A small image denoising model, trained from scratch.
Model: 14.5M parameters, 32-pixel images, arch unet, norm groupnorm, activation gelu, widths [96, 192, 384, 384].
Training: soap at rate 0.0048, 12400 steps.
Data: trained on rendered scenes of toy objects such as cars, trees, mugs and chairs, 48750 training examples, 32.6 epochs.
Rows from block 10 of a small image denoising model, named by matrix and row number. Each number is 50 + 15 x the weight over its row's rms, rounded and kept within 0 to 99. All counts start at 0. After the name is the row's rms in percent of the matrix's.
After each channel's rows are labels from the 100 images, of 14976, where the channel reaches its highest value: "responds to" is what is common among them. Only what is clearly more common there than usual is listed. The data: rendered scenes of toy objects such as cars, trees, mugs and chairs.
# conv: 3x3 conv (model.decb.1.0.conv.weight, 192x384x3x3, each kernel summed), inputs 192-383

conv.176 090:45 31 51 03 47 29 53 27 16 66 35 49 42 36 65 61 55 46 37 30 16 58 31 35 43 31 68 64 59 53 25 53 44 72 22 45 14 38 37 60 44 37 29 18 33 34 50 44 49 74 41 24 54 51 37 35 23 21 65 48 43 48 31 41 54 48 35 23 20 26 24 48 41 35 49 58 34 66 50 47 58 46 29 74 26 51 34 50 49 43 34 01 45 63 35 61 85 47 47 46 45 32 33 64 50 26 37 40 47 33 54 51 36 34 54 30 44 66 38 35 30 51 38 32 00 40 36 53 52 32 31 53 21 54 45 53 51 22 34 48 52 63 42 64 39 43 44 61 40 81 71 30 78 60 51 59 61 62 63 91 36 31 60 40 37 51 57 43 44 48 66 40 58 72 55 29 51 57 47 50 58 21 49 41 62 47 41 34 04 39 40 45
responds to: mushroom

conv.12 101:55 42 51 45 47 39 57 50 45 99 30 59 42 53 52 55 60 62 52 57 45 52 45 54 47 57 47 40 63 52 08 41 43 49 54 59 41 57 34 54 52 36 48 55 48 56 52 41 58 45 54 46 53 42 63 50 49 41 52 41 49 34 12 41 42 47 51 42 46 48 50 31 41 37 52 39 38 47 58 39 49 47 52 44 66 39 52 25 59 52 34 60 45 53 40 59 31 81 44 58 63 47 66 44 38 47 31 56 54 41 52 51 44 46 35 36 50 32 49 11 43 39 44 36 50 35 51 10 29 31 58 42 53 59 78 33 36 32 43 57 45 58 08 35 46 38 34 55 40 32 37 24 41 57 39 65 24 46 55 51 45 50 41 49 42 55 54 48 55 46 56 47 49 49 50 41 44 44 40 35 42 54 57 53 03 53 59 45 48 43 44 37
responds to: mushroom

conv.118 106:52 66 51 48 44 42 42 26 50 62 49 55 45 62 65 51 51 53 50 51 29 52 44 45 42 60 50 51 49 00 33 48 51 43 44 99 53 40 39 47 24 53 47 19 41 49 95 42 56 51 44 50 66 59 43 40 17 52 45 50 52 57 39 53 58 56 36 43 42 24 52 58 44 42 49 50 51 41 65 00 54 47 39 44 62 36 53 43 00 56 51 39 45 55 27 74 37 66 47 47 63 46 56 61 32 51 41 60 32 45 43 45 46 00 46 49 46 39 36 49 47 66 52 40 51 52 37 17 49 47 58 41 55 49 44 39 39 51 50 55 62 55 49 48 45 53 44 57 59 48 54 04 53 52 57 44 99 50 72 49 39 47 57 00 37 47 61 48 78 48 38 82 23 67 59 42 17 57 52 50 67 11 59 70 54 55 55 39 51 50 46 37
responds to: ladder; teal object; trophy

conv.10 098:27 32 35 83 48 49 42 36 65 47 39 39 56 50 37 50 54 55 46 50 35 64 37 40 49 43 43 39 38 29 20 43 44 35 38 59 51 50 32 59 36 60 38 62 31 54 58 20 63 55 51 50 52 23 66 49 42 27 48 47 28 24 16 47 32 51 47 52 86 36 61 55 34 49 45 42 38 37 39 23 34 52 23 35 42 30 50 31 48 43 42 30 58 35 16 49 38 14 37 44 46 37 40 48 50 42 31 39 41 42 46 38 56 74 41 51 74 39 35 57 32 54 50 43 49 53 43 30 29 35 43 36 48 43 47 30 45 38 44 47 42 51 27 37 42 45 55 40 29 52 29 37 29 21 40 28 79 42 36 38 21 41 16 50 61 37 35 48 53 50 47 40 29 34 33 29 42 78 56 35 41 49 51 35 30 53 34 30 48 30 49 36
responds to: ladder

conv.94 114:51 56 34 59 53 36 44 57 45 43 21 57 50 75 48 58 44 43 45 63 51 38 55 45 41 50 48 51 43 43 18 33 50 59 45 61 51 41 54 37 59 42 51 60 44 47 46 51 58 55 44 41 50 40 66 35 42 01 49 54 35 65 52 43 37 48 24 44 26 61 55 26 37 49 42 40 50 40 44 51 44 48 61 39 55 70 49 65 36 32 62 39 61 54 53 46 29 79 39 39 34 42 23 60 43 32 39 34 41 69 50 48 51 44 42 20 53 48 50 66 47 60 33 42 51 54 57 48 44 65 36 52 64 50 58 49 37 58 17 65 54 41 49 48 51 45 45 40 46 58 31 48 46 46 53 46 43 37 42 58 40 51 58 61 56 59 56 39 53 48 43 45 53 39 55 48 46 75 45 37 59 55 43 28 42 51 34 36 57 55 48 48
responds to: ice cream; flower

conv.155 108:64 59 63 52 57 58 52 49 47 45 43 52 56 40 58 55 44 78 58 52 50 38 25 62 50 50 42 51 54 43 63 54 39 37 42 39 34 39 50 55 50 49 09 50 39 56 45 61 74 58 47 64 49 47 43 48 35 35 28 59 61 41 52 35 72 58 58 31 34 41 56 51 72 02 49 30 60 57 46 55 42 42 58 52 66 53 49 53 55 50 46 40 64 27 51 66 56 42 56 39 55 50 53 32 50 49 64 54 41 46 60 59 35 51 57 69 06 28 49 21 45 57 24 40 40 48 46 49 30 56 56 42 55 62 49 29 48 18 50 44 57 68 67 25 39 31 50 45 24 28 35 54 47 22 36 36 52 39 46 35 45 21 55 47 43 44 57 43 50 45 63 53 47 46 26 19 43 16 45 50 42 61 37 34 58 38 37 52 60 00 49 52
responds to: mushroom; largest object: mushroom

conv.83 095:48 30 41 72 46 44 41 59 43 75 51 39 46 61 38 50 51 53 49 58 56 32 57 25 48 51 54 51 43 39 16 47 51 54 54 59 36 78 29 44 53 61 80 45 57 57 61 35 57 41 49 53 49 38 21 46 58 25 60 71 45 33 32 59 60 05 47 40 30 58 37 38 68 55 54 46 49 45 49 22 48 47 18 44 56 71 65 51 56 46 22 37 41 29 44 58 51 95 42 38 56 45 59 41 55 42 26 65 47 71 50 50 28 58 34 53 56 56 64 53 43 51 52 64 53 61 34 33 56 73 71 48 86 47 52 47 53 32 31 73 53 54 48 51 50 39 21 50 31 43 49 72 55 40 40 49 56 42 40 59 49 42 69 48 46 36 50 43 44 43 65 48 47 59 40 21 66 66 42 63 62 54 47 69 37 59 53 50 41 22 47 46
responds to: pine; largest object: pine

conv.131 099:75 56 57 69 40 34 45 54 55 33 55 53 69 59 43 63 49 46 36 36 53 80 74 44 64 49 52 62 54 24 56 47 34 44 51 62 53 66 59 43 51 32 63 23 40 48 47 57 26 67 75 49 42 52 45 53 50 42 58 43 56 41 38 43 80 36 35 73 73 69 67 67 41 86 36 63 71 52 41 48 59 38 37 56 60 76 63 74 56 67 63 45 43 76 55 54 57 23 56 58 51 43 51 48 52 35 45 50 50 36 50 45 46 36 70 38 63 34 49 62 49 43 43 39 69 72 44 65 36 57 21 51 84 43 29 55 39 49 52 49 42 40 16 58 40 44 35 54 53 50 39 35 54 60 50 60 78 26 31 41 61 71 15 48 00 55 51 52 70 54 43 32 49 43 34 47 41 65 37 72 83 35 51 57 09 51 52 54 55 40 53 42
responds to: barrel

conv.70 113:41 63 40 19 45 29 52 46 49 60 29 76 54 69 46 37 40 52 38 58 53 45 44 49 43 53 53 56 44 70 28 57 50 51 42 60 70 48 36 47 54 65 33 60 61 45 45 50 44 40 49 47 52 42 59 42 52 43 35 45 43 79 53 48 33 81 40 50 70 43 40 50 43 69 46 36 32 44 50 60 41 45 57 53 60 27 41 26 40 53 49 59 99 28 53 35 38 61 53 52 46 38 37 37 36 44 41 44 40 37 45 49 99 18 38 57 29 38 50 60 53 52 72 42 63 45 82 57 31 38 51 51 29 53 47 32 53 56 43 33 52 61 51 57 45 57 73 45 43 67 40 13 44 55 42 38 22 62 65 51 40 53 61 68 48 58 51 46 50 39 58 53 48 45 44 65 41 34 76 23 19 58 41 40 44 59 48 50 42 42 45 49
responds to: pine

conv.86 105:42 21 44 38 39 58 45 77 52 45 45 48 22 39 55 52 58 46 43 68 50 61 37 49 57 35 50 31 41 45 52 56 51 47 48 69 37 39 55 59 73 54 55 49 56 45 00 21 55 80 49 52 00 64 43 51 36 58 35 53 56 50 38 43 58 64 54 33 48 45 49 53 63 46 66 41 43 46 99 18 48 53 00 54 55 53 44 53 48 46 54 69 37 45 00 56 59 60 45 49 00 75 36 49 38 48 32 56 21 42 37 53 49 70 58 56 43 38 74 50 44 44 47 59 51 68 63 45 48 57 52 72 22 46 51 50 51 46 42 37 51 48 32 40 43 34 53 45 53 47 34 17 70 45 47 31 92 51 57 36 41 51 62 29 27 53 46 48 32 58 47 68 72 56 40 51 94 59 41 51 58 46 53 50 46 46 45 63 40 45 43 38
responds to: ladder

conv.4 103:47 49 42 49 26 51 39 44 41 38 81 48 47 51 26 49 51 56 50 46 50 36 35 36 47 46 40 35 51 41 40 50 45 41 26 49 58 49 46 42 52 52 25 39 52 40 46 40 42 44 36 68 44 39 37 45 36 50 45 38 37 61 42 53 52 57 59 36 62 38 39 44 32 58 46 30 37 54 51 46 31 46 56 30 33 56 46 37 44 38 41 48 32 12 47 38 42 37 50 62 47 36 49 08 37 39 38 49 50 48 39 52 44 49 41 29 22 50 46 44 39 45 61 46 56 48 39 30 49 45 53 39 49 45 39 63 44 31 49 47 52 47 22 39 47 39 29 39 16 17 43 44 27 00 41 61 14 41 38 54 48 55 51 35 46 38 16 25 58 24 51 48 35 43 29 51 41 47 71 52 47 49 39 56 32 42 44 48 50 30 43 42
responds to: barrel; largest object: barrel

conv.18 095:32 25 38 81 22 44 51 66 45 01 34 27 21 48 52 67 48 52 38 56 25 30 53 26 36 60 45 46 39 47 38 44 53 46 47 53 45 54 28 53 71 57 54 63 00 59 39 37 62 63 62 42 26 62 33 39 05 29 52 39 78 47 54 50 29 65 45 30 70 39 29 56 44 31 40 46 43 28 57 25 35 44 65 31 55 48 47 36 31 38 56 39 47 43 37 27 72 41 34 44 36 48 58 49 50 42 41 30 00 41 42 43 43 52 07 46 54 40 24 47 46 52 38 50 74 29 29 06 44 60 50 57 60 40 59 49 45 61 32 31 55 54 24 25 42 34 50 18 46 35 42 71 55 44 46 53 98 42 49 08 57 48 17 46 54 28 38 45 53 26 38 48 47 56 47 37 57 36 27 26 38 36 55 28 48 48 49 42 50 38 40 26
responds to: ladder

conv.122 104:29 53 31 62 74 36 49 48 39 50 40 47 58 46 53 49 47 45 52 56 51 52 47 39 49 46 36 54 18 52 53 47 43 33 66 60 59 37 44 49 49 63 37 54 51 45 50 47 57 52 50 33 46 60 35 51 49 34 41 41 58 34 61 00 60 43 28 49 24 41 48 65 75 50 37 28 43 45 47 27 40 49 33 48 05 48 55 47 47 56 40 65 51 38 32 58 42 78 39 25 33 55 54 79 46 73 29 00 51 50 99 55 40 54 36 45 56 08 36 47 49 47 36 54 44 48 59 16 45 58 54 54 58 49 29 63 43 47 56 45 54 50 36 44 48 46 53 50 11 34 47 43 67 41 22 00 74 44 38 53 45 39 54 49 47 54 83 51 59 43 50 33 59 51 69 60 43 49 52 41 56 34 25 61 46 50 34 48 55 37 50 03
responds to: barrel; largest object: barrel

conv.167 105:59 52 36 73 56 43 61 02 45 00 52 50 99 30 52 59 43 51 25 41 33 43 66 60 41 54 54 45 93 39 30 37 32 42 35 52 69 46 40 49 35 41 49 68 48 68 58 00 62 16 46 52 48 44 48 49 20 47 49 59 30 43 41 44 52 60 51 45 58 47 43 52 35 43 53 48 56 64 00 61 47 38 27 42 61 60 60 89 10 41 47 82 59 40 00 49 51 63 67 54 89 43 34 54 33 48 47 51 54 47 41 48 61 46 50 52 45 30 45 50 49 49 42 45 45 49 48 27 50 52 47 39 58 48 53 54 51 43 52 51 55 40 28 32 52 59 39 36 58 48 53 66 68 55 51 40 58 55 30 58 41 47 32 69 35 43 40 50 76 52 38 61 59 65 25 52 28 48 27 36 16 78 44 53 54 47 36 40 58 37 53 38
responds to: ladder

conv.56 132:41 42 43 34 46 49 41 67 59 00 31 55 53 19 52 53 78 50 00 42 29 49 19 48 59 54 75 86 37 67 42 41 54 65 56 48 60 56 58 49 62 40 52 68 57 03 39 32 53 77 54 44 00 52 53 39 67 36 49 48 61 50 47 51 63 46 43 78 41 39 34 50 51 51 60 42 31 52 55 43 61 00 30 48 47 59 51 54 33 50 56 36 55 49 43 43 39 45 37 44 57 39 33 51 34 42 34 43 57 46 45 54 61 40 35 47 53 71 29 50 57 22 53 42 99 48 42 58 53 60 47 53 43 66 38 44 52 57 43 28 55 36 57 61 56 69 54 60 38 48 33 61 39 47 52 54 63 45 59 63 49 51 71 58 00 44 48 49 33 62 64 50 28 48 47 47 15 42 27 68 46 50 47 37 47 41 50 45 99 50 62 50
responds to: ice cream

conv.65 107:55 48 44 34 41 35 62 35 61 38 40 53 27 28 39 38 82 75 33 43 04 47 89 33 69 47 16 50 45 42 53 43 65 44 42 44 49 21 63 45 56 64 39 84 68 22 56 42 41 37 66 41 33 21 46 48 06 54 59 26 42 71 37 40 59 37 15 27 50 99 44 48 37 64 51 44 54 44 48 56 50 35 63 62 26 56 56 45 40 55 38 72 49 40 54 49 33 35 45 33 45 46 23 11 27 41 45 37 39 35 38 36 64 57 56 48 49 61 61 25 28 14 46 13 42 67 58 85 31 56 59 51 34 84 55 40 35 53 53 32 99 20 49 42 53 45 48 56 38 27 48 51 40 53 68 51 49 33 35 59 55 42 60 82 00 50 59 39 84 35 43 27 92 41 49 47 36 43 24 46 43 56 59 40 33 36 34 64 17 42 38 52
responds to: mushroom